config.yaml
arch: "vit"
model: "multi-label image tagger"
dataset: "rendered solids tumbling over patterned floors"
train_examples: 97500
image_size: 48
crop_scale_min: 0.8
horizontal_flip: false
rotation_deg: 10
color_jitter: 0.1
norm: "layernorm"
norm_position: "pre"
hidden_act: "quick_gelu"
mlp_ratio: 3
head_dim: 64
fused_qkv: true
bias: "none"
qk_norm: false
parallel_block: false
inner_norm: false
drop_path: 0.05
patch_size: [4, 4]
conv_stem: false
layers: 10
width: 256
positions: "conv"
pooling: "class_token"
num_labels: 47
init: "lecun_normal"
residual_init: "scaled_by_depth"
optimizer: "muon"
muon_scale: "original"
learning_rate: 0.025
momentum: 0.9
nesterov: true
orthogonalizer: "polar_express"
adamw_lr_other_params: 0.0028
adaptive_grad_clip: 0.02
l1_shrink: 0.003
max_steps: 16100
batch_size: 192
epochs: 31.7
lr_schedule: "cosine"
final_lr_fraction: 0
warmup_steps: 1610
weight_decay: 0.02
adamw_weight_decay_other_params: 0
Rows from block 7 of a small multi-label image tagger, named by matrix and row number. Rows with one number belong to one neuron. Each number is 200 + 30 x the weight over its row's rms, rounded and kept within 0 to 999. All counts start at 0.
After each neuron's rows are labels from the 100 images, of 14976, where the neuron reaches its highest value: "peak at" is the part of the image that holds the peak. Only what is clearly more common there than usual is listed. The data: rendered solids tumbling over patterned floors. In brackets: how many of the 100.
# fc1: MLP up (model.blocks.7.mlp.fc1.weight, 768x256), inputs 0-127
# fc2: MLP down (model.blocks.7.mlp.fc2.weight, 256x768, transposed), outputs 0-127

fc1.156,206,150,193,199,171,168,179,192,234,112,185,138,252,200,206,215,209,207,190,200,228,209,169,178,264,166,212,221,244,202,202,237,215,214,220,212,177,186,190,212,165,191,200,232,226,196,186,200,266,221,170,205,138,176,199,193,216,196,213,197,131,230,200,190,167,182,181,230,178,201,200,176,200,236,177,174,209,187,127,184,206,208,233,191,245,220,178,206,227,212,213,188,196,176,191,228,174,116,215,284,228,197,220,232,200,202,251,213,198,188,185,162,211,198,174,176,221,213,183,207,235,188,205,195,228,267,131,265
fc2.156,182,193,280,193,198,212,256,204,197,229,209,236,171,186,196,220,151,235,200,203,207,197,220,205,144,200,200,186,175,200,195,186,205,199,238,206,162,197,248,218,212,192,204,207,196,252,201,200,199,141,203,197,200,198,201,207,219,200,198,204,198,178,230,199,209,211,277,195,196,215,201,201,189,200,218,198,201,205,247,200,178,198,208,200,200,199,199,237,196,240,194,193,188,189,201,210,227,202,200,134,157,212,200,168,255,200,209,203,189,175,204,217,214,197,194,200,186,200,199,180,217,207,204,179,175,140,221,200
peak at: top right (27)

fc1.727,177,222,211,204,228,199,187,191,207,176,208,218,207,191,206,154,231,218,212,209,179,259,288,194,190,208,200,160,200,224,165,199,213,195,208,209,201,226,213,172,205,201,247,188,200,191,246,199,231,184,175,225,173,198,170,187,218,212,226,175,175,189,168,206,218,195,199,199,206,153,211,203,202,198,205,202,181,203,215,190,192,217,203,300,203,179,203,203,203,205,227,171,214,200,142,177,183,256,155,197,200,202,177,184,185,189,137,255,185,213,159,224,208,188,238,201,169,218,241,199,272,197,202,190,205,212,231,199
fc2.727,236,229,202,213,222,214,205,199,183,201,290,207,209,262,203,241,195,154,190,198,214,62,169,191,205,174,285,198,215,174,203,208,202,201,201,214,224,208,185,201,202,201,194,183,201,167,150,198,193,201,198,185,230,181,199,221,172,234,199,168,185,198,184,250,204,214,178,196,170,156,187,219,240,202,291,198,184,211,156,189,197,154,200,200,134,226,200,178,215,201,178,192,162,196,199,147,237,200,198,209,191,199,176,210,201,196,196,102,205,167,213,193,221,198,200,198,201,215,228,203,208,247,192,205,173,207,191,198
peak at: middle right (28)

fc1.501,195,214,178,249,241,252,186,189,125,209,161,218,176,114,202,268,212,200,177,204,194,197,201,165,144,182,237,282,225,200,200,185,188,201,204,199,202,201,174,168,190,202,190,163,213,198,198,193,228,197,222,206,237,244,204,197,205,219,230,226,196,155,216,187,221,205,193,207,254,202,205,186,210,184,220,206,212,195,230,261,224,218,198,212,194,204,236,257,199,191,209,191,185,191,193,177,161,210,202,221,212,141,222,227,230,198,183,160,160,236,174,223,165,205,218,222,222,193,264,174,256,233,251,263,220,181,180,266
fc2.501,201,146,237,162,181,194,149,211,222,218,159,201,186,239,182,141,169,167,205,202,188,201,192,188,198,205,184,191,249,194,201,204,237,234,190,232,210,203,202,195,112,200,198,192,208,173,140,209,194,187,234,178,245,176,151,200,201,173,196,190,244,210,199,200,104,226,198,192,181,195,194,192,197,205,207,177,196,213,208,191,200,196,191,246,188,195,176,211,237,207,179,236,189,164,186,202,158,192,206,189,204,203,151,198,198,201,247,197,204,201,203,174,245,140,209,200,170,281,155,204,237,158,164,201,203,182,221,91
peak at: centre (35)

fc1.667,240,185,184,207,196,207,228,197,222,189,187,200,181,178,199,197,164,254,245,202,138,197,143,216,200,187,177,232,204,199,237,204,263,189,264,200,170,193,167,127,187,154,218,236,210,156,228,194,200,202,201,174,224,209,200,204,194,237,191,218,198,191,180,246,194,170,162,174,201,195,192,196,244,225,187,170,262,199,260,241,175,203,214,236,175,200,203,214,199,129,225,224,167,199,172,204,161,157,243,168,178,201,218,174,183,188,195,189,130,192,217,216,261,208,211,200,240,200,203,249,268,204,170,197,200,160,212,170
fc2.667,96,199,197,256,199,197,201,217,198,190,200,200,200,161,225,217,183,202,157,202,322,191,210,197,202,194,207,169,199,231,140,236,203,184,186,204,196,205,185,187,222,200,211,184,254,200,206,197,201,218,200,188,141,176,205,269,181,193,200,111,193,204,189,188,233,200,200,157,214,205,179,185,201,95,205,200,203,215,207,196,201,192,160,203,204,200,178,199,189,219,136,176,222,208,201,201,211,237,199,193,221,199,198,217,204,163,189,199,223,229,193,222,143,200,200,196,169,217,203,232,187,198,181,204,191,170,253,199
peak at: middle left (28); centre (27)

fc1.595,192,238,196,196,200,146,205,142,168,202,187,200,190,198,161,218,222,235,207,150,254,191,211,143,280,193,194,103,164,200,221,193,217,186,224,239,204,257,194,165,197,191,229,146,139,196,209,186,201,172,174,202,239,244,191,199,212,200,219,178,122,193,158,217,188,222,199,207,259,196,242,200,185,200,225,177,172,192,190,226,209,161,204,210,214,168,200,197,209,197,210,175,180,198,194,226,236,148,255,208,239,184,205,274,192,230,343,202,208,258,205,138,200,186,212,251,219,233,203,183,205,245,200,159,223,197,195,203
fc2.595,224,195,211,209,198,201,204,196,193,129,200,247,215,228,183,227,186,192,276,225,188,207,197,206,167,209,208,213,200,181,203,225,201,209,210,192,196,178,168,217,198,194,194,225,211,203,200,185,202,200,226,200,222,212,226,210,184,197,201,225,274,306,200,173,186,183,187,251,191,190,200,157,190,224,146,193,204,199,210,170,196,176,206,199,199,192,233,201,195,200,125,211,205,202,197,183,199,175,219,195,222,209,234,181,213,188,205,242,204,205,194,183,271,201,206,288,194,189,197,286,174,145,193,204,177,195,309,163
peak at: top left (28)

fc1.197,270,185,198,180,274,205,145,253,206,201,231,189,185,161,201,200,194,169,197,213,199,200,197,222,235,188,184,191,195,201,168,219,195,146,228,191,200,214,165,282,212,226,221,206,272,183,238,201,193,231,200,172,188,200,212,208,205,235,231,218,224,217,187,149,186,203,242,212,201,202,212,201,194,218,201,202,184,244,199,202,181,217,196,203,192,219,220,197,206,213,202,181,254,174,185,174,205,193,199,192,197,169,183,207,206,200,241,166,167,318,190,191,214,197,167,210,172,213,228,225,206,132,202,295,174,219,181,188
fc2.197,189,119,191,228,211,207,199,207,197,231,178,215,193,195,209,210,203,258,237,175,248,256,141,193,222,184,146,205,228,198,188,205,202,197,209,182,176,192,172,150,196,205,174,189,198,188,295,204,208,222,199,193,237,236,200,202,189,202,198,233,188,229,198,206,239,207,199,190,180,276,196,197,137,176,170,180,200,168,185,203,195,198,212,201,185,219,197,235,192,200,185,205,151,197,213,222,212,263,263,239,252,206,200,173,175,205,183,199,201,151,199,186,204,178,86,234,200,165,200,218,208,232,226,198,214,57,219,193
peak at: middle right (29)

fc1.730,153,200,194,201,197,265,204,196,212,208,200,196,192,202,182,199,182,201,187,145,232,200,203,212,207,213,201,185,224,205,155,163,196,163,207,229,217,272,220,182,200,186,218,149,173,244,199,232,263,219,188,189,197,186,167,260,217,188,195,215,154,222,228,212,221,194,261,221,165,199,327,206,219,181,194,210,185,238,184,176,238,289,191,236,197,173,236,205,199,201,262,153,166,192,206,201,171,212,210,214,166,187,201,200,204,215,202,215,266,202,217,167,172,192,241,193,200,201,189,169,189,210,208,226,245,156,181,202
fc2.730,199,201,219,184,198,207,200,187,194,141,208,136,239,160,329,201,187,212,191,205,211,197,236,196,205,278,227,201,202,197,261,210,193,190,164,199,201,189,138,286,201,191,153,203,300,166,158,219,201,198,200,177,200,188,204,134,175,211,211,212,130,200,201,200,203,215,272,200,204,196,197,189,164,197,158,215,146,198,202,192,200,193,200,125,139,229,195,241,206,195,199,209,201,214,200,182,200,209,188,156,178,193,201,201,196,234,200,203,189,220,161,199,192,202,218,193,240,272,198,201,172,217,204,206,223,223,201,202
peak at: top left (33)

fc1.310,250,191,191,211,230,233,267,196,105,191,168,180,271,202,198,203,239,233,161,147,246,218,201,227,148,200,157,212,161,223,220,227,86,197,215,188,204,247,211,187,188,181,214,200,204,101,209,164,177,255,235,222,190,200,214,213,215,196,152,166,145,192,243,190,199,197,170,207,232,212,227,215,199,203,251,179,237,214,219,163,151,172,208,226,219,220,190,161,238,225,197,206,226,158,202,210,258,230,209,158,179,161,212,209,193,176,229,194,192,201,201,234,204,200,205,198,184,185,148,192,235,199,200,228,209,198,212,191
fc2.310,177,166,209,204,187,210,202,199,139,200,208,201,219,172,237,252,168,174,270,198,222,177,174,143,202,198,214,213,180,209,184,206,245,192,163,168,208,197,215,183,203,206,172,217,234,202,215,191,203,211,208,198,202,196,228,220,207,201,206,240,216,188,311,189,171,200,198,215,200,205,214,199,202,217,200,198,200,224,204,202,276,253,192,195,210,179,120,213,199,229,203,185,198,239,152,195,173,238,200,190,245,198,195,198,191,192,249,178,195,225,125,176,200,161,168,211,233,189,200,183,224,158,199,247,220,200,248,200
peak at: top left (31)

fc1.76,187,222,199,224,197,206,175,198,235,189,198,202,201,176,204,206,212,195,203,174,215,154,193,234,228,247,185,260,211,218,203,208,201,222,208,213,217,271,113,227,218,207,222,221,211,199,227,204,187,186,171,227,146,184,237,199,227,201,225,226,169,186,252,167,228,171,207,239,203,204,207,194,239,232,200,232,205,146,222,182,190,245,189,211,253,266,191,163,194,190,151,153,187,196,214,214,188,232,197,248,213,181,201,177,181,169,196,227,225,214,213,226,149,172,203,241,177,172,234,253,204,179,199,196,176,218,189,184
fc2.76,79,250,209,175,213,215,205,205,160,202,190,172,206,237,200,196,213,202,150,181,143,280,182,182,211,165,242,104,202,291,200,202,195,225,203,276,198,193,251,173,206,205,194,198,195,243,150,265,195,200,202,214,166,254,200,184,202,179,197,199,207,219,214,195,211,243,222,278,206,185,188,200,194,176,178,208,119,174,196,189,196,200,177,230,192,225,141,185,230,198,208,283,191,202,170,203,199,191,191,166,232,192,184,196,233,238,200,199,224,220,161,194,208,207,121,158,193,197,237,190,205,185,246,197,213,196,184,178
peak at: centre (36)

fc1.68,200,199,203,224,210,144,207,71,211,173,191,282,182,208,200,201,200,250,223,203,209,220,202,201,202,157,200,202,167,200,196,164,199,207,203,195,199,184,202,189,206,199,195,199,180,235,318,149,201,229,203,218,182,226,201,200,200,256,248,206,205,200,202,200,220,204,181,198,222,208,164,200,197,182,200,200,199,195,165,214,203,223,198,206,206,194,186,234,200,149,184,201,194,155,200,245,201,209,188,210,181,199,201,181,201,206,180,172,200,199,205,212,200,204,252,200,199,200,200,202,165,166,199,196,185,200,201,200
fc2.68,194,187,200,200,197,200,193,171,200,200,200,217,190,200,201,200,222,203,206,176,205,204,212,287,200,206,187,202,211,194,203,200,199,199,200,210,200,210,190,200,209,201,203,0,186,202,180,200,203,205,289,204,255,199,198,200,196,215,160,214,201,214,196,158,197,196,200,200,191,114,200,201,200,198,198,201,217,200,200,215,226,200,208,229,198,211,132,211,193,200,238,201,199,212,200,199,200,171,198,200,199,200,200,199,225,234,202,199,200,184,284,194,213,164,200,203,200,203,209,181,198,200,201,194,198,157,209,199
peak at: middle left (31)

fc1.196,224,183,196,198,199,192,226,160,207,177,239,208,186,199,207,232,201,200,197,205,199,205,193,230,221,202,316,232,255,200,209,219,211,149,179,201,190,200,175,129,199,181,229,198,199,208,176,191,237,200,163,307,200,143,213,201,156,72,199,64,200,177,197,173,199,196,182,170,195,188,183,202,185,202,205,175,182,200,206,214,211,223,129,168,200,199,195,199,193,201,231,171,190,218,188,199,153,203,200,138,194,201,273,68,171,211,199,222,162,102,195,201,188,192,202,196,194,193,193,214,225,242,190,227,200,180,193,264
fc2.196,197,200,203,279,209,208,200,206,251,200,200,205,199,208,197,195,200,214,201,199,206,187,156,197,61,207,200,201,156,199,200,270,203,202,200,198,219,199,202,197,200,199,199,268,202,222,191,199,199,200,201,200,201,166,200,203,200,222,226,202,223,201,201,200,200,200,318,199,200,203,202,195,200,217,199,204,135,199,184,243,203,200,200,201,201,198,183,109,269,197,204,200,202,242,248,195,197,204,200,199,190,169,97,204,194,186,200,197,200,219,200,202,198,198,121,201,183,200,209,199,202,198,200,189,203,200,294,103
peak at: top centre (32); top left (28)

fc1.84,197,189,182,222,201,270,155,121,200,208,201,197,203,177,188,196,195,173,196,124,175,188,216,198,148,223,191,159,198,220,143,191,207,216,197,188,201,248,201,230,207,199,231,244,223,197,170,226,186,196,212,182,200,215,215,197,256,190,200,186,119,202,191,189,175,183,186,218,222,175,196,230,226,253,185,147,185,176,203,186,232,188,213,195,202,218,196,236,173,205,215,228,224,206,194,197,202,203,201,216,256,163,205,174,138,198,173,227,162,226,166,217,204,229,208,196,229,246,210,183,193,201,195,176,200,205,214,157
fc2.84,184,240,202,207,203,194,263,199,196,193,253,202,245,151,210,202,196,201,227,207,181,219,228,194,212,144,186,201,205,183,210,263,249,208,135,202,186,190,190,117,144,209,102,171,197,199,215,145,202,217,189,277,126,95,206,187,215,189,286,183,195,155,208,198,199,191,239,201,200,201,200,200,207,205,199,239,216,179,200,197,243,200,168,223,198,198,205,179,197,201,191,181,196,199,229,200,169,201,206,197,221,199,204,204,217,204,209,200,196,200,165,194,197,202,151,173,195,168,203,224,195,178,240,202,166,236,201,195
peak at: middle right (27)

fc1.158,268,176,212,209,207,201,199,184,194,214,235,156,192,197,159,178,200,197,178,211,202,216,186,180,210,204,197,200,184,207,158,195,174,228,162,185,209,155,198,179,160,181,201,191,152,245,201,218,230,212,195,197,208,178,196,204,209,244,194,141,169,191,217,174,138,164,168,209,226,199,201,193,202,178,170,200,189,268,205,195,207,196,202,217,242,200,196,166,220,299,207,196,213,186,202,184,177,207,209,193,201,155,214,175,200,223,218,232,150,188,127,209,155,105,223,251,189,189,236,165,163,163,201,188,170,200,206,206
fc2.158,174,201,213,169,154,124,226,207,200,201,204,223,159,195,200,196,218,193,165,206,169,198,113,190,284,184,236,194,200,197,198,298,193,212,244,183,184,181,87,200,204,249,189,200,217,199,205,154,228,257,197,200,209,172,205,209,176,74,200,204,208,196,177,205,260,210,196,103,197,206,199,202,194,203,202,198,189,182,200,262,196,187,209,178,191,201,111,184,197,202,238,163,189,179,202,185,204,186,197,181,215,171,186,199,195,201,214,207,255,212,157,198,209,204,201,208,195,217,226,228,197,200,139,230,222,273,144,202
peak at: top right (32)

fc1.382,213,191,267,201,233,195,161,193,181,180,193,242,247,215,176,218,269,193,195,203,198,218,201,168,195,189,222,189,216,244,232,198,204,198,203,127,213,243,213,173,200,252,274,199,205,190,178,172,127,200,175,202,257,227,217,236,200,182,196,181,211,204,233,202,201,173,223,208,215,244,196,201,200,207,158,220,233,208,185,285,202,183,196,216,218,213,154,201,198,212,199,195,204,148,115,159,210,208,258,224,214,190,169,213,262,172,241,194,184,209,143,125,173,198,177,212,188,187,242,281,261,191,221,214,219,215,172,263
fc2.382,177,201,156,213,145,285,185,202,195,202,217,200,136,196,228,197,212,205,165,192,198,182,274,193,216,265,207,203,184,209,169,199,247,202,173,201,171,200,225,195,234,187,199,155,202,212,123,189,197,184,205,139,199,173,203,167,205,210,205,186,227,219,196,244,176,224,159,206,181,213,201,197,202,161,221,190,200,223,196,208,199,195,194,161,208,142,202,202,197,193,189,185,194,227,247,143,207,265,236,228,184,189,259,200,198,215,191,209,112,183,264,188,192,214,214,213,193,164,144,187,181,223,210,203,208,219,193,199
peak at: middle right (28); centre (28)

fc1.457,233,204,201,206,200,209,202,126,184,167,211,203,165,193,208,199,206,200,201,164,207,139,261,199,253,200,208,225,189,207,202,212,199,249,222,185,199,232,190,165,206,284,192,199,195,216,215,216,203,206,276,161,199,166,201,206,203,274,179,217,203,229,195,187,187,205,184,207,269,141,200,207,206,198,201,193,156,243,206,225,230,183,206,202,258,220,204,187,192,232,242,225,127,185,188,209,212,257,265,167,188,164,205,172,207,200,138,261,226,222,172,149,172,196,199,250,254,205,186,211,218,229,210,178,144,195,201,227
fc2.457,236,172,268,184,210,208,208,225,209,216,207,216,274,199,157,227,201,138,164,206,194,207,199,152,200,202,281,195,205,211,222,181,215,215,153,215,143,200,212,203,206,198,200,184,229,198,197,190,201,221,200,215,199,202,204,198,165,199,205,145,191,215,194,259,200,200,197,185,199,144,211,201,200,165,225,195,204,173,173,185,201,201,204,189,203,198,208,206,207,154,192,191,206,187,198,200,174,198,208,199,201,192,208,203,177,186,225,201,218,199,172,205,195,204,247,164,189,254,216,160,210,207,191,169,151,191,154,205
peak at: bottom right (37); bottom centre (35)

fc1.444,242,137,161,171,174,213,194,196,212,194,252,254,181,265,191,208,236,200,209,219,167,174,205,200,232,183,157,188,215,213,196,199,207,246,177,263,205,222,150,194,149,214,156,207,257,235,210,219,262,158,205,197,227,220,210,212,211,239,181,274,203,160,198,176,207,192,198,184,241,225,184,275,200,221,201,191,226,175,190,254,186,190,198,228,180,163,186,186,202,190,180,191,241,199,219,266,214,174,218,195,200,198,187,206,201,140,198,185,260,194,204,212,230,181,201,193,197,243,225,221,170,200,222,203,164,192,176,191
fc2.444,200,200,196,184,187,206,183,202,155,196,200,199,201,187,201,222,188,113,223,212,185,138,187,210,178,201,228,208,193,202,186,203,207,200,183,184,197,219,173,220,183,200,227,200,203,187,202,195,174,202,199,209,201,184,177,200,203,200,203,198,239,208,332,210,200,246,235,196,196,188,163,208,196,201,210,207,203,203,203,192,219,201,195,72,196,207,202,163,203,216,201,196,249,205,210,204,198,200,199,248,192,196,203,197,128,199,253,201,163,190,203,192,168,198,153,208,235,200,199,200,214,208,200,171,223,195,239,225
peak at: bottom centre (32); bottom left (28)

fc1.716,215,236,189,205,202,200,199,219,198,210,290,261,212,157,208,154,244,200,194,202,201,246,206,195,194,186,195,185,200,193,244,200,201,260,190,194,227,181,179,207,203,193,201,200,205,227,195,203,212,205,202,200,200,143,202,200,201,173,205,205,210,199,203,109,234,207,265,200,201,222,198,163,180,190,8,157,200,269,165,73,201,200,195,198,199,200,199,221,156,198,223,200,195,201,229,242,131,200,209,191,200,200,204,209,200,202,198,204,197,128,199,201,206,200,231,211,200,258,190,195,214,199,202,249,191,208,282,202
fc2.716,193,190,210,218,202,179,200,199,131,193,198,196,183,229,198,288,198,229,201,221,160,209,131,264,200,197,153,200,201,200,207,234,196,202,200,208,200,196,217,188,204,200,200,205,196,200,200,199,202,199,199,197,140,199,191,200,149,199,205,194,191,192,204,200,200,197,241,198,198,213,206,201,199,329,201,227,201,178,209,202,200,200,200,202,201,202,187,176,200,200,200,200,216,202,116,165,204,190,205,200,195,200,200,198,210,286,200,231,202,211,200,200,200,199,201,200,200,195,199,200,208,195,196,203,200,200,24,200
peak at: centre (32)

fc1.80,199,191,152,211,167,210,194,197,229,202,200,174,197,216,206,242,244,136,127,195,182,208,219,270,198,126,219,201,195,190,150,136,197,199,190,200,205,193,189,217,200,199,195,186,255,174,227,174,211,176,228,230,205,176,272,214,200,211,231,174,183,147,195,200,239,205,157,241,200,245,237,207,189,183,224,257,198,181,218,201,229,210,201,186,265,187,200,195,200,217,181,215,182,226,138,208,233,204,194,203,257,223,182,195,199,193,206,204,189,180,193,232,194,193,194,206,202,201,299,217,198,188,199,225,163,170,117,178
fc2.80,227,234,176,200,204,203,196,219,202,171,200,201,211,202,276,197,195,208,200,217,188,234,213,129,211,214,200,177,200,202,260,189,206,200,248,195,197,202,214,201,221,190,196,196,210,203,196,202,202,252,295,218,202,232,195,214,202,199,176,201,198,194,186,115,157,193,204,200,241,200,183,168,211,192,190,200,189,187,208,170,116,192,207,236,200,194,190,213,245,199,201,155,211,114,305,215,197,249,190,181,199,236,200,200,210,150,202,203,141,176,174,275,211,199,263,125,158,198,211,200,224,196,156,194,168,204,204,216
peak at: middle right (27); centre (27)

fc1.653,194,198,223,202,225,201,206,187,196,190,191,202,171,230,267,172,204,200,178,198,205,198,252,202,192,181,258,186,219,203,201,193,191,198,208,123,243,208,191,210,229,193,200,199,168,197,202,164,202,169,168,231,279,204,146,189,196,200,197,142,215,194,195,204,247,203,208,201,184,194,200,223,207,208,189,195,201,196,177,95,232,246,200,258,139,206,203,252,236,196,202,197,197,209,206,178,181,274,191,208,239,188,197,266,195,188,205,232,164,180,197,213,177,188,184,208,200,202,201,251,196,202,204,245,179,180,203,174
fc2.653,188,205,198,196,185,192,147,265,193,206,190,188,199,209,280,124,200,170,210,228,190,176,201,180,230,162,194,200,242,217,147,124,116,208,177,203,200,202,198,249,196,194,241,205,156,112,202,203,183,213,196,204,179,208,182,205,199,182,216,214,203,200,200,213,140,144,241,118,250,198,196,208,217,167,203,192,198,229,252,194,206,219,222,206,186,200,149,213,200,187,195,195,234,197,170,200,194,202,200,200,216,199,207,193,180,200,209,241,173,190,167,290,201,218,206,201,224,253,247,246,198,200,200,255,200,165,198,189
peak at: middle right (28)

fc1.347,244,138,204,203,172,268,208,189,212,209,207,123,84,202,206,237,225,206,294,227,210,212,222,209,176,205,193,199,196,182,188,209,174,223,201,214,214,199,208,148,198,238,199,145,276,181,195,200,212,154,205,200,171,216,183,202,188,254,249,227,210,198,210,205,214,177,211,202,202,200,184,153,247,189,141,213,218,229,208,174,249,175,175,241,211,214,223,208,120,238,217,209,208,208,228,140,200,227,200,199,198,225,179,199,162,229,221,245,210,232,237,209,217,254,182,185,212,196,189,211,202,200,205,178,181,188,191,200
fc2.347,218,184,200,197,179,198,197,195,176,147,227,192,127,182,163,197,231,222,200,199,229,195,176,200,212,236,197,203,187,200,186,188,202,222,199,204,191,200,202,212,209,207,224,186,210,254,200,195,198,283,199,204,205,138,208,133,238,184,205,172,201,195,188,189,184,322,200,204,200,199,208,203,210,191,197,199,212,200,201,200,215,126,198,201,129,200,186,193,284,191,209,198,251,195,222,222,172,242,179,212,219,190,200,201,228,210,203,158,200,177,214,176,200,208,260,158,194,210,184,201,175,200,197,206,201,236,284,187
peak at: centre (31)

fc1.442,223,191,174,207,169,158,228,166,192,196,175,204,192,227,205,203,187,137,197,233,123,203,198,205,211,200,267,216,225,275,199,209,194,227,215,203,199,277,184,243,190,195,209,195,148,166,96,201,223,228,224,233,198,205,205,193,204,127,154,150,166,242,230,215,213,212,189,222,271,216,187,170,201,183,169,214,212,209,259,170,225,177,229,155,169,186,218,195,200,195,196,218,237,183,154,207,166,203,225,193,228,200,200,200,200,189,201,227,199,188,170,130,188,191,162,196,178,197,150,222,225,194,160,189,181,215,208,181
fc2.442,217,199,202,237,199,191,195,158,225,212,197,200,212,179,199,240,191,224,208,224,168,166,174,199,281,129,206,186,203,193,200,196,231,198,183,200,200,192,219,200,214,193,186,159,200,164,176,201,198,177,201,221,199,202,187,176,200,210,226,200,209,189,167,198,204,214,292,193,213,202,220,205,267,201,235,198,109,227,186,207,181,197,194,226,188,229,199,161,183,210,219,190,201,201,200,206,210,158,170,211,181,229,199,136,229,185,163,181,200,192,203,207,199,207,200,199,189,132,205,180,200,246,213,192,178,197,198,143
peak at: top centre (35)

fc1.157,214,221,190,207,179,206,168,179,199,200,169,186,161,201,202,257,160,213,196,179,175,196,184,185,171,186,161,185,162,254,177,266,192,233,282,195,210,231,178,197,203,168,208,177,255,217,179,258,192,147,198,191,199,209,202,131,192,209,194,259,184,188,192,204,192,200,207,199,192,158,205,204,249,242,227,209,200,239,230,315,255,188,138,167,198,197,229,215,201,226,177,126,198,197,166,199,177,197,187,194,183,143,176,210,208,197,178,220,192,202,184,217,200,221,269,200,224,192,201,223,217,183,189,204,190,222,211,206
fc2.157,187,228,187,193,200,263,116,183,228,196,137,201,221,230,198,159,200,107,137,199,198,195,216,172,223,194,197,202,212,197,201,203,246,183,200,181,224,179,200,131,166,194,197,258,238,240,188,200,198,186,210,204,195,206,270,227,200,228,207,209,317,192,169,272,154,182,204,207,190,187,170,201,182,242,175,185,180,220,198,251,203,196,204,224,199,202,201,152,198,183,225,140,214,189,200,160,184,215,202,198,203,193,214,158,188,205,199,156,200,177,279,203,200,210,246,190,179,175,253,224,173,197,197,200,201,200,208,201
peak at: middle right (33)

fc1.183,124,188,234,211,176,216,196,230,271,194,228,145,212,167,181,200,236,200,195,211,151,208,201,246,199,189,220,165,173,199,193,209,181,184,226,208,143,216,207,130,199,227,258,143,184,240,229,205,198,172,181,188,222,200,253,215,209,159,201,226,175,223,188,184,175,172,203,184,198,211,271,136,227,163,156,147,234,162,184,179,179,341,155,187,125,191,211,194,215,152,204,163,197,201,197,244,200,213,204,146,180,203,189,227,195,235,222,196,149,238,242,204,196,195,213,221,240,204,214,200,154,162,165,204,229,217,203,188
fc2.183,169,206,199,187,183,213,185,196,191,206,222,174,246,161,187,201,137,230,152,173,112,199,209,173,200,162,202,263,203,209,164,191,199,223,202,201,214,170,257,182,211,183,192,227,230,214,208,203,278,203,141,165,117,200,208,202,255,199,187,187,204,178,211,207,147,207,201,189,189,192,167,246,220,203,209,179,216,187,204,192,203,178,204,234,238,191,202,176,113,204,198,226,200,197,191,210,185,212,197,164,223,197,212,211,202,200,216,156,200,205,105,272,86,250,232,205,217,214,202,226,199,207,196,216,222,205,205,206
peak at: middle left (35); middle right (31)